Weights of a small contrastive audio-text model.
Model: 10.3M parameters, log mel input, encoder arch resnet_bottleneck, encoder norm batchnorm, encoder depths [2, 2, 3, 2], encoder widths [192, 384, 768, 1536], text encoder width 128, text encoder norm layernorm, text encoder activation reglu.
Training: adamw at rate 0.0029, batches of 256.
Data: trained on drum patterns on synthesised drum kits, 103.2 epochs.
Rows from block 4 of the audio encoder of a small contrastive audio-text model, named by matrix and row number. Rows with one number belong to one channel. Each number is 500 + 50 x the weight over its row's rms, rounded and kept within 0 to 999. All counts start at 0. Numbers have three digits each. After the name is the row's rms in percent of the matrix's.
After each channel's rows are labels from the 100 clips, of 14848, where the channel reaches its highest value: "top examples" is what is common among them. Only what is clearly more common there than usual is listed. The data: drum patterns on synthesised drum kits. In brackets: how many of the 100, against the usual share in percent.
# convs1: 3x3 conv, stride 2 (encoder.blocks.4.convs.1.weight, 192x192x3x3, each kernel summed), inputs 96-191
# convs2: expand pointwise conv (encoder.blocks.4.convs.2.weight, 768x192x1x1, transposed), outputs 86-171

convs1.185 102:472515538457410413499535503507526516502569470475453549461531367511411566469466415451484413459474532481487454562517480535468514503516536503554441476518502506461471493425449381411414491521505458491504498603501419392431427431530615439410494443554503497433527457328490494486476503500453511517
convs2.185 100:517510481457487487551437539500432553497565445519547472465474423501453508476504526511468432447521468536444460508532549529469511523480489527503497592519566441561480482440451479507523538462515550414567505446487496502493552474531533471513528426534456516581559564
top examples: low tom (100 vs 13.6)

convs1.96 114:530456501493436429458418467495532557499456539446455525534526391450357550506575487481485468489556484511474438526512415488440552528478533515469456538441449555506489483395522444461527487398492536517513489593422416358514478492510599472458507518571501506447509475334463550533492553528549481493
convs2.96 098:553508550475478422522474496537449487567556558507557586510538506467508462441531530596417453463581487478560526554466448531492546541529446431450481505493483517514424517512515494471480509501523448489536539515454528498499535452472470426451593455437516469532620522
top examples: low tom (80 vs 13.6); cowbell (32 vs 13.6)

convs1.92 099:534507435493524510481507611450518510578407490457392537499438479430425433589473529513506568489494544471532581544514488448504504575452445493517491569570460494586491483482479529402546467506428489517422430485562609455456488564470384504498520500573514404449479495466473337547472468481525471490
convs2.92 098:575487458543491561480579484519525484472579446517509576420448548529473478418480509476564502546498420487541494583418583583479505583467502503554506426582625509568506569570418439591469408511511516518506538499411493449536634472571489477572476574509513445563427514
top examples: open hi-hat (78 vs 30); tempo: 160 to 170 bpm (31 vs 10.1)

convs1.78 099:437506563541451372553474547540443475515563531467488463501540395533529600538552476469505415440433482425459504483533550433532513563486560564583403514491569555483467510491466417475490537460447517413516486500485455516462477514591534535522503526478458488468497516453524509515561467608578463523
convs2.78 098:497469519530557467602489459490397487486431516477546471572558566476496462435439496567479496568470471453577521477503435557441579478475522441467447551488554568481444491505514461385549475500567488481439542471573454425451592444482552458490566472487529551507539528
top examples: low tom (69 vs 13.6)

convs1.18 102:430537432544564572461415495509570488482474474430498465470504518496397578544441585450434495469518490479540536517443452561490457402430485539512562487490495462535504496508520518432488587404528425559556494525556505570428543450448462538533583504494528505487490465563492482408435538451542479555
convs2.18 099:487519381513495563468478426471559487555485437442462487425528617433520544617422483440577441490518524547550468450625492474453446447493547533550529492498495475523545487433535469510474545515440528523490452453451475426553464464521541513540507484491471473561490521
top examples: snare (76 vs 50.2); closed hi-hat (74 vs 36.8); clipping (35 vs 7.8); text has "clipped" (35 vs 7.8)

convs1.146 103:479493497518407528594516491499483501514424536441462493520507498436513414532512518512518574519459479428407466478485440517452497571511555489505464530538571465484547541484501596510425517510507436547508489327447478482513514537482465392549498494458556456465456525438418478514486496456509449525
convs2.146 109:471530462448452511474511476498456548552522401436481563564552530532568553456451535474520416544498518548481502457493486429465538589445510531514519482487518456507454527559547439567505497556498487470509509471507422491532548511450475408534450578522483588552527509
top examples: open hi-hat (62 vs 30); clap (54 vs 25.1)

convs1.183 076:525456473480479547564452475501440431401465469462530521503508450475408580437538473454530482420539487480457467448514523591479379515500453597554395507406530518508455531461496508446592513471495454519454424588427523518415539518433591524441461500511446477516461495442564469502506472442589501470
convs2.183 099:506500500568598461493525605583539490451536453566476516489473526517438514479459396469550507540482465461497534402517410446436530473454571590488471507415579510489525505537510423426538503503503529575587480518498532449437521582474580529465462580452483507546502446
top examples: snare (87 vs 50.2); four on the floor (28 vs 8.3)

convs1.173 089:477616467341532525444491491417474513559469489464409422394515498468497449419406527529456454449428523519426581493421498512461504449394377491426433582432465496493509506532501518454486454469474434429402446443535504493473512517502418571413453489500426499492485392471470429486478446477536540508
convs2.173 101:432458456528590550503553443530476513510566544464551442519535464509425425480603633589494356522505606461504491566496471543508444525497510431455501549479530596538496466559518480446495389542449471543527511537509566487497562458519518426452507554549499444439536535
top examples: rimshot (83 vs 24.4)

convs1.65 088:496420535498499456483447416555414496479454475463525394518538462476535506463499497500588487449588512514413524474504498439574435576539480590511461505510470507576508605496511401447519434502484587518550439463465512544458547506543429506468458495515472485532515516503569407462521545588469469573
convs2.65 099:544559577512487454493483582519556473497510572476493435459524470569433531461536477547431437482476478485438517533518539535443524505468444560451446486555455445390511491523471465552616509457546499576459528555521557486516500478609515551435411509531526525502487480
top examples: closed hi-hat (72 vs 36.8); tempo: 120 to 130 bpm (31 vs 9.9); tempo: 130 to 140 bpm (26 vs 9.8)

convs1.51 090:462494531494436512514464519506584409547463475516537438508493456457527503454506468578517481509595495540478529466489623566541445503481477484535356427488479383425531534552495557445505487536506509531492467458474500478503533537472562501505462535487469478504475450491408471467398542519578454494
convs2.51 103:357515477429467518567458505473541506440406553556448561450512542557507574454422421525455437508367558590471597572504429432520471457461507514485631501482436511485555456513477524479538469494488556460439459548535483485454568481495581448566438489468470425508540486
top examples: reverberation (91 vs 35.4); text has "room" (91 vs 35.4); text has "reverberant" (91 vs 35.4)

convs1.179 087:486581421414504471458543542501527445591403465485437461477489509452481465521604495471517534502517461571510503439571538503466542559585481498427494490470397480434501453546523559521536467547484445576453438547341450531491498572414391473482563546455528466444535454463437492557438595539532493436
convs2.179 101:453570488523448496535489526526489468493516476570519458477450553520553513470475567622502511512494488470512447534462543456588545608384573490581579510535455436544567585634619461480525540434533415503495515476474493441584533476512520463504487520495468462476467482
top examples: open hi-hat (89 vs 30)

convs1.150 102:430415360471484489459505502468553555537387407494501588475399501416443489531385466435519496460470488509502518526523502523550620562485463500459396498513447495496513515457539474514442539485515378512524449475478483569420464500445427421432581508536483429432482422450593538487494517453528457458
convs2.150 101:475546577501425464535485524524523431458479492498611477442521483468461436541491478545603513493504579476412537538472436523517463676501541533597469624445519491448552586544553537519598445373486463577520515489502568429429498523550539492447558433537535489527509538
top examples: open hi-hat (74 vs 30)

convs1.169 110:463526478490461464528510435436488435463441521470491479471467606481568363444526536574485520529410457529495419462453467447396507458502487473497531511458525448445414448548496485522420522496496530449502384344425425509496453543491458407480442500477521470498495455400494499449515441465545519471
convs2.169 102:391478506509433492582440443496497511423509547475570492467489492523505496580468394477500532575519498401556485487499592526475360529563503553492539510551557461509474490551523424427449507424538477495499509473495488579489558527522510565475495507512510522458461499
top examples: reverberation (77 vs 35.4); text has "room" (77 vs 35.4); text has "reverberant" (77 vs 35.4); muffled (low-pass) (32 vs 12.2)

convs1.49 100:455408537383507507464558515559422560498506450485466509481507405446388507485550521373491442512492534476454567522498498442533498449530507495511443488584519465430517485499496468435525482447393467420441469508507440486499469421524546558465495530538480455462567493432499554415528451596392540488
convs2.49 098:522590471506475537458527487470464507457516449445507486534432523496504495487535516396446551592555541473570446409436453566553539440464650521442455435471479490560475388455536506433510526507418514490466523599590509568527576568430492480506517515447536620504549482
top examples: low tom (43 vs 13.6)

convs1.141 121:594415446494478485480448499480456500531456484486503496431450461480494476422456414466478575544467535445425523513533485422626430557511410468549446496406469529528504606477406470456526420482410523434417493503505523505517449519492457475449462527524475517455536474480479411508437534488430403424
convs2.141 102:507532529488454449520477510525461550478526395494519508549558540491498458483491571499495490531542529695472452489499539513427489458448466513539461531514513535581522408496446408542551520499515484485458555514480490544552591509576478486523479536457524526522492510
top examples: low tom (59 vs 13.6); tempo: 110 to 120 bpm (31 vs 9.8); tempo: 100 to 110 bpm (26 vs 9.8)

convs1.164 087:531464435512593505527486499480537580543373397457452474476459487451460493466606487507553371489413457507500455567581517510584571596585477459468495528470596499522508457499590544436447478495456508529447392448497458515535532462452397471514489526404507489462441470578476527567503527440440456513
convs2.164 104:509532493488509476454515436557436500464474512472527568507567504510472518439588401522447415645486418461496457340521546485494484556512504511392472390507492509509425484482542493551451532587451566520554569450531536473486471511526562454512472487554473521476571475
top examples: mains hum (25 vs 7.8)

convs1.116 123:470580484532432523503465493431460445632517466509608447499555508461549445569508445497432419457448446459481447557477443479536493571491470509386529440518543543585462519421468529476394451529540495538473492428470504567482482517513357412469451462446442428457514508555522459608504519510462452513
convs2.116 103:528454540586433501556496529498514539528383414474476446487482581488573486495494450522525502553451477555495488511493444535532466567472404546531647535502570468457426494589511486470525514466500529509500457510503529483508508516440498477494506491467479498583471460
top examples: open hi-hat (95 vs 30)

convs1.12 104:469505452491503457378456525450486500427557478564480414488495411491427579522410432386480488450554553508500475519520495471592484537552513522550496456533539523526536581453463385436478490470478469535411536555546412465554508466489532428438504564532496445498433509481511462502470542512461495446
convs2.12 099:410468475479461479478536509452488500558401450469595567558476494468526516559434583440525473462467409473554464484513570437480534492476467601598527534551500477530548440450478496481393407518392458443651472480448532418531519551548576522575594566489550444529637595
top examples: low tom (66 vs 13.6)

convs1.127 092:509471524459488502429551501456472458472573516451435485503528521593531451449560568552557542560476449447547524493552549494328429487479467383521436531499490569457524511522468555467491556571571420540545503550436511498439478486455460387406454492520474391523579526423560508501547515404528545519
convs2.127 099:490509487474544454571399526582508471516517480454457540486424466514428508576508571522560407472522557536528545527403468452466452538518516525397475488439461482467538505553458571440455490459554452527443511474527463509474569508414452445502554488458476551527500464
top examples: reverberation (91 vs 35.4); text has "room" (91 vs 35.4); text has "reverberant" (91 vs 35.4)

convs1.75 083:509441453438463431519458434528471452486574513404415405456431500489515483476593470501481562546485477493460548577423397502557505440491504496509440413536439502527494525511519409482477552486475448462494441522464488435488562531469548445551516589482467494426471547471471512437501495601563426477
convs2.75 099:452526445552542457503565553581534449468488462485572551486504427516497558514571496448498526539445527520517399471445503492478584502556539496475543520562460535492589509421449487503465479525484470498587455465443529471417563464562509440501558452501526540375551552
top examples: low tom (72 vs 13.6)

convs1.50 127:524502445407381445443498507435497500554520455533431468425483515462535385544554488501555490582480476504506470504498490503518561557507467474415478461505455491460494433519481500523429473512549437450505499380427445474550454537515372458500537489403529408424486466413531427585515506538600506540
convs2.50 103:480502516525501496537528502544397455533479487492480499430474438498535585431551521569549539498433468446410552508525491634474507563517482504495481589461424494567490529567559488543517407508445554544524562553507580504489613533445573567536501494457436485404476527
top examples: reverberation (82 vs 35.4); text has "room" (82 vs 35.4); text has "reverberant" (82 vs 35.4); breakbeat (31 vs 9)

convs1.186 093:403424524513495473508591459476503607410557496530553452496552460602484450536445476504540535493481478490523482496427519476398475502528487505517485572586459538430465446494483437516447520465511403502435533485471412480532538468529431424499517603409409479549517518416481465397539456493428511539
convs2.186 102:629622552546427455607428560502541467521541448476441503492562501606433479453459501456472492579542453534462583469532521598491517482507506487552486438580557462537514544540460574557556491421548473480487518536548519390462517471541471556507436512509464511551442451
top examples: rimshot (50 vs 24.4); clipping (33 vs 7.8); text has "clipped" (33 vs 7.8); tempo: 130 to 140 bpm (28 vs 9.8)

convs1.58 119:405483553573362453594432565494453513547519496436424483545528487487484515436514534511510542458517471433484407465464470512459470470513480493536442509522544502528405533410466434493492460404413598555460458507370394441496540515485588463509511497437458510550500492351472505477506542412639480495
convs2.58 099:536464466358502489465471393440404569544463489462507522512488480398529483391505402595544472431515594511526469482482489528465463398531457461489462524449589496420422430551497542443522476537515411433440517534512476481450497520444503454503517433440496403481600530
top examples: reverberation (99 vs 35.4); text has "room" (99 vs 35.4); text has "reverberant" (99 vs 35.4); rimshot (49 vs 24.4)

convs1.25 108:527465403420470445421463432476435527503433453518471428480497416457453529488512500442530482510497566433456493457566510493647511550498469533518488532424405518480515549452436392478557502520427542415516478460430435448547524524463484553490525513534506493405476534446414466499504554568568446505
convs2.25 100:477518413572592473532488387493518419516427510502501534600562605567506477474616501482393495557411463540510404500505393573490507499559471395520528514559468523434472462471500406588578454491503532487525552559572486574554594535565553535512551516557528385482487545
top examples: reverberation (89 vs 35.4); text has "room" (89 vs 35.4); text has "reverberant" (89 vs 35.4); snare (76 vs 50.2)

convs1.23 094:507472524467608417469442546494564603539530528452492503415573480512381509472536367545447571477534564493591496521429641472508499442473499531474518520484524531460543479541486520472528429556491420466470571527600575417534445442480498505500524424520479428463498439457562494419534446538470545487
convs2.23 102:460499484422556537423518413559396469538412549482511496498553482479495524513553585425568476442478482544491472538556500436524476479444522453498555533434518531526511488448413507495453481509471497450464527497485447564448599591496493393483438539484511445481548616
top examples: snare (80 vs 50.2); mains hum (29 vs 7.8); dembow (27 vs 8.3)

convs1.2 083:498544478508485493457528450515446483509438498688573475463497468543506542511410556482510481477516521489436428563408501467503524570462531464402480559485485481561539476435551523518498557460466409631554532536458495546536561459484470412401481446441438389467488548469524507637518532568526457491
convs2.2 106:478374501509514421554462506451465464493473566532493530552482442473541455478466531549433440425447513410490451545537464507502534580403426471482496551477536487413531511526566480490653412413522435519516489542423540406524547430442489403495513462504558509488491529
top examples: open hi-hat (62 vs 30); clap (56 vs 25.1)

convs1.142 102:546523462447532487415523479515480442503524469507524569502492537570512368416552470511484533494528441497519410581546481477516653558556450473425528444406524499482434449485596495492410469527528498492449422404542488523433420529570343462478433431466408487473496454513496537501439503424484511481
convs2.142 108:507552577518446517479453449468360520451566403459532495554508520517536495480467517391567514515623464536494453450482455589533468453538565532575450485549455445536481495440508453435439584642617464424486470461455481521480525437484399524472540571531442527528477410
top examples: rimshot (96 vs 24.4)

convs1.143 091:486435533480511461518654518574497512515486465486451528518509468518486545516528478536482612541600517428597506479535591473466521540589544517497480497484440562474556522569493470500594518420527500503503463453504480525470497483443597569505472498507513530571426513495472550541481448495424510432
convs2.143 102:457460593453503521497466455569514415529483402516492419493526542482436583485477472364553551576534446416456457531540491481508521486432630507433489508445421543585493535427545475506478509607537456494477525537559508550605485417410490458471513475491495470533506491
top examples: reverberation (65 vs 35.4); text has "room" (65 vs 35.4); text has "reverberant" (65 vs 35.4); rimshot (51 vs 24.4)